python train.py --arch="convnext" --model="image embedding model" --dataset="drawn branching plants" --train_examples=145000 --image_size=64 --crop_scale_min=0.8 --horizontal_flip=false --translate=0.06 --cutout=0.25 --targets=["branching"] --num_classes=2 --embedding_dim=64 --isotropic=false --norm="layernorm" --hidden_act="gelu" --mlp_ratio=4 --inner_norm=true --drop_path=0.1 --patch_size=[4, 4] --conv_stem=false --depths=[2, 3, 3] --widths=[64, 128, 256] --kernel_size=7 --am_softmax_margin=0.3 --am_softmax_scale=16 --init="torch_default" --residual_init="none" --optimizer="soap" --beta2=0.99 --learning_rate=0.002 --beta1=0.9 --shampoo_beta=0.99 --eps=1e-08 --precondition_frequency=16 --max_precond_dim=1024 --one_sided=true --adamw_lr_other_params=0.0011 --max_grad_norm=1.0 --max_steps=18800 --batch_size=256 --epochs=33.2 --lr_schedule="cosine_restarts" --final_lr_fraction=0 --warmup_steps=3760 --weight_decay=0.05 --adamw_weight_decay_other_params=0.01
Rows from block 5, named by matrix and row number. Rows with one number belong to one neuron. Each number is 500 + 25 x the weight over its row's rms, rounded and kept within 0 to 999. All counts start at 0. Numbers have three digits each. After the name is the row's rms in percent of the matrix's.
# fc1: MLP up (model.blocks.5.mlp.fc1.weight, 1024x256), inputs 64-127
# fc2: MLP down (model.blocks.5.mlp.fc2.weight, 256x1024, transposed), outputs 64-127
fc1.273 097:515513513482465494514504507494524567437533505494517499462475527520529487499447515503488517448513506471510460548547494500484534450486521499536504465512501509508488494497491474508501458467535476
fc1.274 102:462508479496504523491493491484499517485408514498495477495477519528457470536493457525540502469501486459513484491482532495533481467477488473516495563489495472522507539478551442483534491501499454
fc1.275 096:499506501444454497495492483462491499481525484506502526514499494511499500533466521518492503428504503501515446485559505526517493507484504528512461488524496484507467497531489461504514492489514460
fc1.276 096:446506493493518484471505498487522479527494467473467510467530521503487515521517516463519516499540513471510495544552491471513532486551486515518489512463503509460460532557518453482471514507506512
fc1.277 098:488514502519486538490476524507450524519528503516492507479507506488478480500519489511505466473488491482513516433517503510466484491504467512522467498508469481496515499458498505515491499459508512
fc1.278 092:482501506553465497494514492499520506487483500551511499520474496497568501498513508471543515502480496543488535513475448455506490455497514469493514498529511465506496496511504543527526450462517522
fc1.279 091:499486521563489493495542537522502512504519503503519512512498493517487451514523487446491496510497501501516462501473502514539545520450513464516480555519474490507546484490490488493477461505507527
fc1.280 100:499510505485493520499501477518485497498492475455517485536479460521494492534515451525504487513504485509511489514570469526487487480492493534515503535520454512505515510469470526489464515485488475
fc1.281 107:547504479495462522460515540509480471541498488491446523503469447489528499477520500467493520564490482521500520510490470463475515533506501451519527518522478494530500546519515508561504518480491538
fc1.282 106:516500524488478474482488426508488475440530483463513499505506511520523470502502470516482489527514489488492488520543490520489502464533497495495538502499475510516527501475491509489459508503538504
fc1.283 102:518492499482502543517502478514492482488491487544470492490500489493506485476495417514489484467510514452455507533456495493475530539493451466584529497500479437493442501497506450457504455496530498
fc1.284 102:503495464521502522507484510530474507539476541508482478495523478507543548457511475486526536554476523534534529521477489511512460533516522440456515502517455513494487462516492523530494546495465496
fc1.285 101:507463511531483468503492485529486528500471478507535494478478481502508483508482519494497543482517510484519470501526490501504485486471545496519545526513486499495513491457468515513470499489506530
fc1.286 109:468489510536473542495502544523477479510474451483470516481523442480508492484505538506500453510475478483515531457431463499525478525476487542479490509510524526509484531538495528511513533479524501
fc1.287 096:486530531474553476503446463477510499527509500493521525526517445535500512507462466487545496473513478506517480464527506508508458503512513515478484473461481460527532519499508498467481513538510467
fc1.288 089:480535527550480496505483485509539508475511453532503486507487533524551527493451507554526523510485521536475508486453496481569473464509535502478526502494479471465466481505484518489474483475513550
fc1.289 102:525482505504543478484484483480462495524525464524520512491435470517479455527492479514501475443457533483517487517515487484528515480471493482508540534503514506509481533483521473474480483492498511
fc1.290 097:498522525464549489508488430514491491469483486476471498520497441497507478479471513459543503535555508503497513520471502467493534519515478494483495473527493503511528514481501548502499513533512507
fc1.291 108:493513474490475490524517531487508506493498522488517503489466568485494505506500498514483491494503493507503480507500510467465521493468526498506489454577518501506531488502513510547493488468495498
fc1.292 098:482478506514493493529497517518487482502493498494500478503538485499493511475500483475522512534459487514509548508491525522518515496494518476469505472511490498523508453520476500505488552483478497
fc1.293 101:511517516505513488530471527443517485515475474545528504482485471511526478516481483512525523497482543531484500486519527496489526470465471503477502487524496482507500537469500480518523464512543478
fc1.294 106:520470522491504502472519509482490481462505504505531482484534573489523493468527503508468520508530524485495518491524498488513480524531492469528525495526487489508465521521513490503477491485515504
fc1.295 098:512519552548497522513512533496479535537535494529508505512525478520515547492514517481473535483491505507485534488491523532487515490501517477489456477585513526487535451470513492538493472513514526
fc1.296 108:449503482582506504519515538483514471510454457447481530505501449506462506506481452514536517495525509504465511506495467438458552478532552515537502532490480494536487519468497508549518490507464529
fc1.297 097:480481496536519466460532520499528521547589517519499472490535516503475476501512525510533484477461518509518530499542503527534497515451467486473491488503484495490517465503506518556483473540430531
fc1.298 094:516498467541524546506498524478451497550515537459524477493506512461527500520503548474517491525497535475496505477477506492469478506505485480525514509501503522503499479488445535484511482517453481
fc1.299 093:501470450482498506515522507534492513522508509522501518495483521503468520508478497499559500486516500477506494517487531537503491545489486514449520490497459564506495454520519483459502495508500477
fc1.300 101:492481495495516484457468516508491522526520464516496477500506426492467460487485529513564490472480521504487537506524492506518463487466490535433477475481519524520487494510485509527511505488473500
fc1.301 107:541527519529493495447509514498512521494473541498484501501508464493506437482476537518507512531492495502535497470494483492490481502530507483495542522464535520496525476520535484557489526525474497
fc1.302 100:497508475559461507497499550487463520519488504505529486498504490510533484499493465460455474525492495503511500493472493516470502509463473472521519514503511475526485516521502533447485526477486515
fc1.303 102:461526485565505471515519504509491536556546502472480517470522518505533488541534553518499462510494464441497504521482521475480541502494461485507463530421492507484556453517511469459508491536450503
fc1.304 109:476508514541489509512490485523484493490476528487480518457483467487532466518492546499541496488523517495519495517476474491510491494495480479495484492486491508460473477490486497500505466521450493
fc1.305 109:541517488485495483516507559487486514519503513471496499497493540469532538514540530482497503530478513516489509569501545499483509509500500467496498454586512494488517476466474511545524484518480495
fc1.306 088:512519478577476485531490509543518511476479497544515503490467487482521570491522529517513529498484511501495526460473479522510444487506516507488506510458512510473453438449532480497484480480511490
fc1.307 108:531488541500521509478516454525489469482557514504504506472503485498508548491484463559471494491525523509459517523522525504524440511485498505499497472540523524506486454491486481558484480494539505
fc1.308 089:547491498432488490537472494489486520480520538445500516470506493492519517484499479498481486523516488512501455472545542514477491525479534467511507459497526483528498460487459517496510501556483469
fc1.309 106:546492514524524504517502522548497514508503517473545498493489496492504497434487418504487485480468478481492513507492552504489509555501508506551513457536511477500470491501478467480479487522509514
fc1.310 095:528492526554479487526518485498513542476460506548526482511489474494548528508439501543523556480530507506481512465504498484516467471519522491460501510483541527479483456510529488546486452463501508
fc1.311 100:482485516464537477503453474514496525568500552498481486461503521502465510531506476509539499505462466471538505496468507504536426509450487510445489497405456448499516497491506514486479501486481499
fc1.312 102:536490507477502507497499493498495474505565485448508503502496505515540492477477461515483475527520490506511482514518515520494521490500509522551543486514490467535486444481481501502507520495484496
fc1.313 101:510527503541516479500511533485488496521531454499513515500501483455518494499479538496524494500503481519481487524486493499509489499497540510506465502508474507513472497482469490538499534513447497
fc1.314 094:520516500508542512485511490523484464468469488477500532501494486519452492494507483525540514457501512465506491490460483458526543537491496499553532540504475486484474508552482470459489508521486478
fc1.315 086:433506522542526496475559498472504498509516516475505496509514529495539504533490549467461504544495489493507503542571474475508513509520490539489468469475458485465539511494513486493475461519492511
fc1.316 094:430517510533504530470528532469522474499479484453473469483518521504486508535499479510496527488530510505509497525556527507507555501540484484491465533487527506492500532531526491495488479514499512
fc2.273 096:538509525481475500538505487490534494536493520537541498507502499508505493514515531485518505493520470548498498459554501505448487477461485481485516527498524554465521519503494507484493532509501521
fc2.274 120:475505467504462467458515531545498466502501488529491484517531531519466486491544474528485536536522522490510520513512534496501470526464505522512514529515494498499478512490484516483556496520503524
fc2.275 095:532533521509473493504544469518549463534480528557529519497508502495481537500499512484514462535520473533533488461532490505491478496501467483532530538482494480495470511483497486525503484496499493
fc2.276 099:456494503503482493464495493501494525484533495503519527483465544499467504490521504491510468483543498517488552462516472486546467512470485498506514540489509557529509489490468496480477510512492538
fc2.277 099:509482498504504477494473476527542499522454531502487556536535490543455517484482544483481492463445520495499474494483483490520513452468421480495499534459524535481445476487491471507511499503513499
fc2.278 088:506486530507522478551492506461524476491506499509510525506494454505491452536479557458487539502480456503491444531460486467485464530525462529470460488485488486464486516475478496498503493464523517
fc2.279 089:503520500444535517503480521496521491468502537485451487521491511524482516508483564494477513490485550523496533520493510462464521549473510510444490533529453458489500514527486495531469470490474510
fc2.280 103:517483511509456526468502456467500480528498543547498525511479513488467505508489494487537535510494519498475545503516521517462487478511499513497480465531468485521510488502495505537502526511525496
fc2.281 113:539484492503510506503509499490503506488515494494543519515469472506489526505508500524490486489475490515520416526480481484516501516535509469473482460479499473479509498516510478530493504477471509
fc2.282 109:542510535528466511530515489501506486543511534524464506521530505460540505485492500474503528529492470497481529501534482515485513495522526501523493463508471468482560499507509508512500486497491511
fc2.283 101:531519524467527448466479494462478511506522506502491534494523521528545513492501507525537524494494466441512497486509479472468484507505548489512459471503498446510519480537474560437515491512500504
fc2.284 105:547512513498511504511504511492528517490477451493544495478479500503483464516480466484451518522522469492523474458468526449475470499507480483490436492478508457509524506518508519504494485499465512
fc2.285 109:454541541487508552524491508510494526514541521498473481497493478505468501520460496474491479520528496515450568499510465510523486549472504502493496433512479491500478514493506489511465497503474482
fc2.286 102:503512512507452502522525483519489497535506450503504467512457484480469541534438505473499498490501488517493523497464476536521493483492526477471475498503484459492463456479500493512505476512494472
fc2.287 112:484498498537457497474523455521473475525486525532511486504484511503533487473505446517475484497487512488513503496528528535486497475515500473477501491543493529502491463453498480501499522517498497
fc2.288 096:505477533506521531541481448463498510480479490483461495487489467498549478535482495500505509528493476497471472535505432495480501480504549537505451515471509509450532515512518473525462518497483509
fc2.289 108:552482529528482492428474456470476527500513528532508470494526535472434434505510514518511559484546473474507543474512507505501468478510467497523529470520458530510500482494499507491504530519504511
fc2.290 100:460509510486496497483511518506477501491498510477502505508520513469509534542479522494511497471522491490501552485525475508523524495521481472487501502529524500548489522484507535528478527512517482
fc2.291 106:501489514526516533502510520519532485517478454492532494481480488524475498450505508506478512491487526502511440519497490483526518506521486481564528507465527563505497502484519495462508521494507497
fc2.292 104:491503507528474500507470518496514511485492488518484518522478475497476504502474459513447537508528464470518490502468531488459456482504506445497498491475508468502478476542501529511514507468542517
fc2.293 098:557518529510518507477484484487512485489480510498496484455551515478451488470552537506514543536487503512516499505533507478499488463435444509507505453478428541504552461488501459488527507505518484
fc2.294 106:523488496479508487511475524481495487490570536488479498512502501498506506490503495510507513519448529496517478509517456505514474477525520523491505512491491480475529497527484505457507473499481477
fc2.295 099:514499489494516498502508525496514502513508470473493490487488491538497475497487516509507521520468492504513471506511478499479536548440520491484476528513497473519497506522502494527468456472475473
fc2.296 099:509465504508512476476487519502542476487492526503494514493472497531470491490475567522510536522491543523479493517475507418495478528555480502500491474457479488451517506503513507505461495491449515
fc2.297 095:515523508470522535461496498499485487479484493465479481460504499499490510494515517496510466511481451501494535516485520518536513478479490482495484500501537533522464477494501497509499511505453523
fc2.298 104:540512496498476488471479512531487500503512476454492495476484449448483544490448492484495502499527469494496470534499510477558505526447489530491473504540531505485495565544493531459539483509480507
fc2.299 096:516507504483488491528502474480498488461497493483538484480516492490501522477491490517527500527558539489472481481483511503535498537483490528514502525515421486523504493487480506500496496504498504
fc2.300 101:502495548511489540455489476502491485479488495489533454490467495499480492492524485507515498486552439486519530504488456492541487454455480478517492476485494494529451455523466495536482523532476515
fc2.301 110:450473485502488509506535517492505494491490466521471511516503485492512511520508526515464462464503471493476506489518501533505552488475521487505504527498543465479508528521534487490474472522515491
fc2.302 106:463486477475465529518487527521492505513527506521473516500493481492507469484455501494475570460532558496524495531509520494487516480522447459495500451504552493514472494475526500489553510538484481
fc2.303 104:508474468489496505515526513525481497507473482503483455531475508533515525503512528502469479486464500498459519485530522530496494479444479515490479550513530486507490511503513492489519514512514548
fc2.304 114:474491492553514498465531521486522498501459505507469525506507494486473534536517501489449462438488492507489540469460470466508496510488525489484490518506550466512557526520481485458501489455528531
fc2.305 115:540517468497512464523468509503516487538493462506511517519475481564458518487518511477489504547502508511476470513506486468557496505502476503538494501462516543514517491473519528500489527477449497
fc2.306 094:531503471525531496556519493496471498486471500493491550498504501464517536505497504533520478496511509504434459509492498520524516530510534522518516513483511513470526516515501495499490513484515468
fc2.307 098:550487503497546511499498495510498493487522565527489500471506500554501493499499489517529446494456437506479468495499491519459494445530549495526448519492469474494508505555495510473507513486512527
fc2.308 091:502534475483465492519491523476506482508499517502497507519520496508482489499507455470454487515527488478545468495531516501503494508495499526535484493486509490515498500465499479534504500502544499
fc2.309 110:520488482456550453514517541485483515513547534487500536514505485502504530503505493499515522486525453494538493477472485516495526493563508478493506451535486499525488518549493553487513475518558523
fc2.310 105:527501490492518529529529521481493492455477498487541497502493499478530476533488504510494517481520490488467475499494487496514494509527522517507498519498503510463536524493505472504479506491517488
fc2.311 105:477510484504492475492477484525471509484493507553504505522488521468542528458532434462480459489481504495498512480489581518476517511514490527484530489502497522484510500467504463502498507518455530
fc2.312 103:529514506487472525488522570448496515508513544465492490521521476500518481501496495501489532533512467456505493535559521505489436488543503527516476466512468497493563477510515515506500529497515510
fc2.313 096:536509522529483524464531473494492497499497455492499485513486487485483511476439508473507480517537482504451497508509463492541486546475507474506470514531485503496473505507526519499471472481491517
fc2.314 092:518530481493549510448520498494468557504549480507528500495531543519485503489488494507497501509504504506498525487507486507449479500513516492506467501528481482473485502490508525509495478471462507
fc2.315 075:513503484543476479495509483494483483479521514500485474484472541473515487521496511483523470468503537534530518509487516523547479525472512493505519525484502504516507465519500477499494518500499497
fc2.316 090:492495498455510491473502506543545503454498506505527505478513510521496467500510537524517500511519497519513530516514507498523484499459501486509521511479482560504514514473489486510490512516509465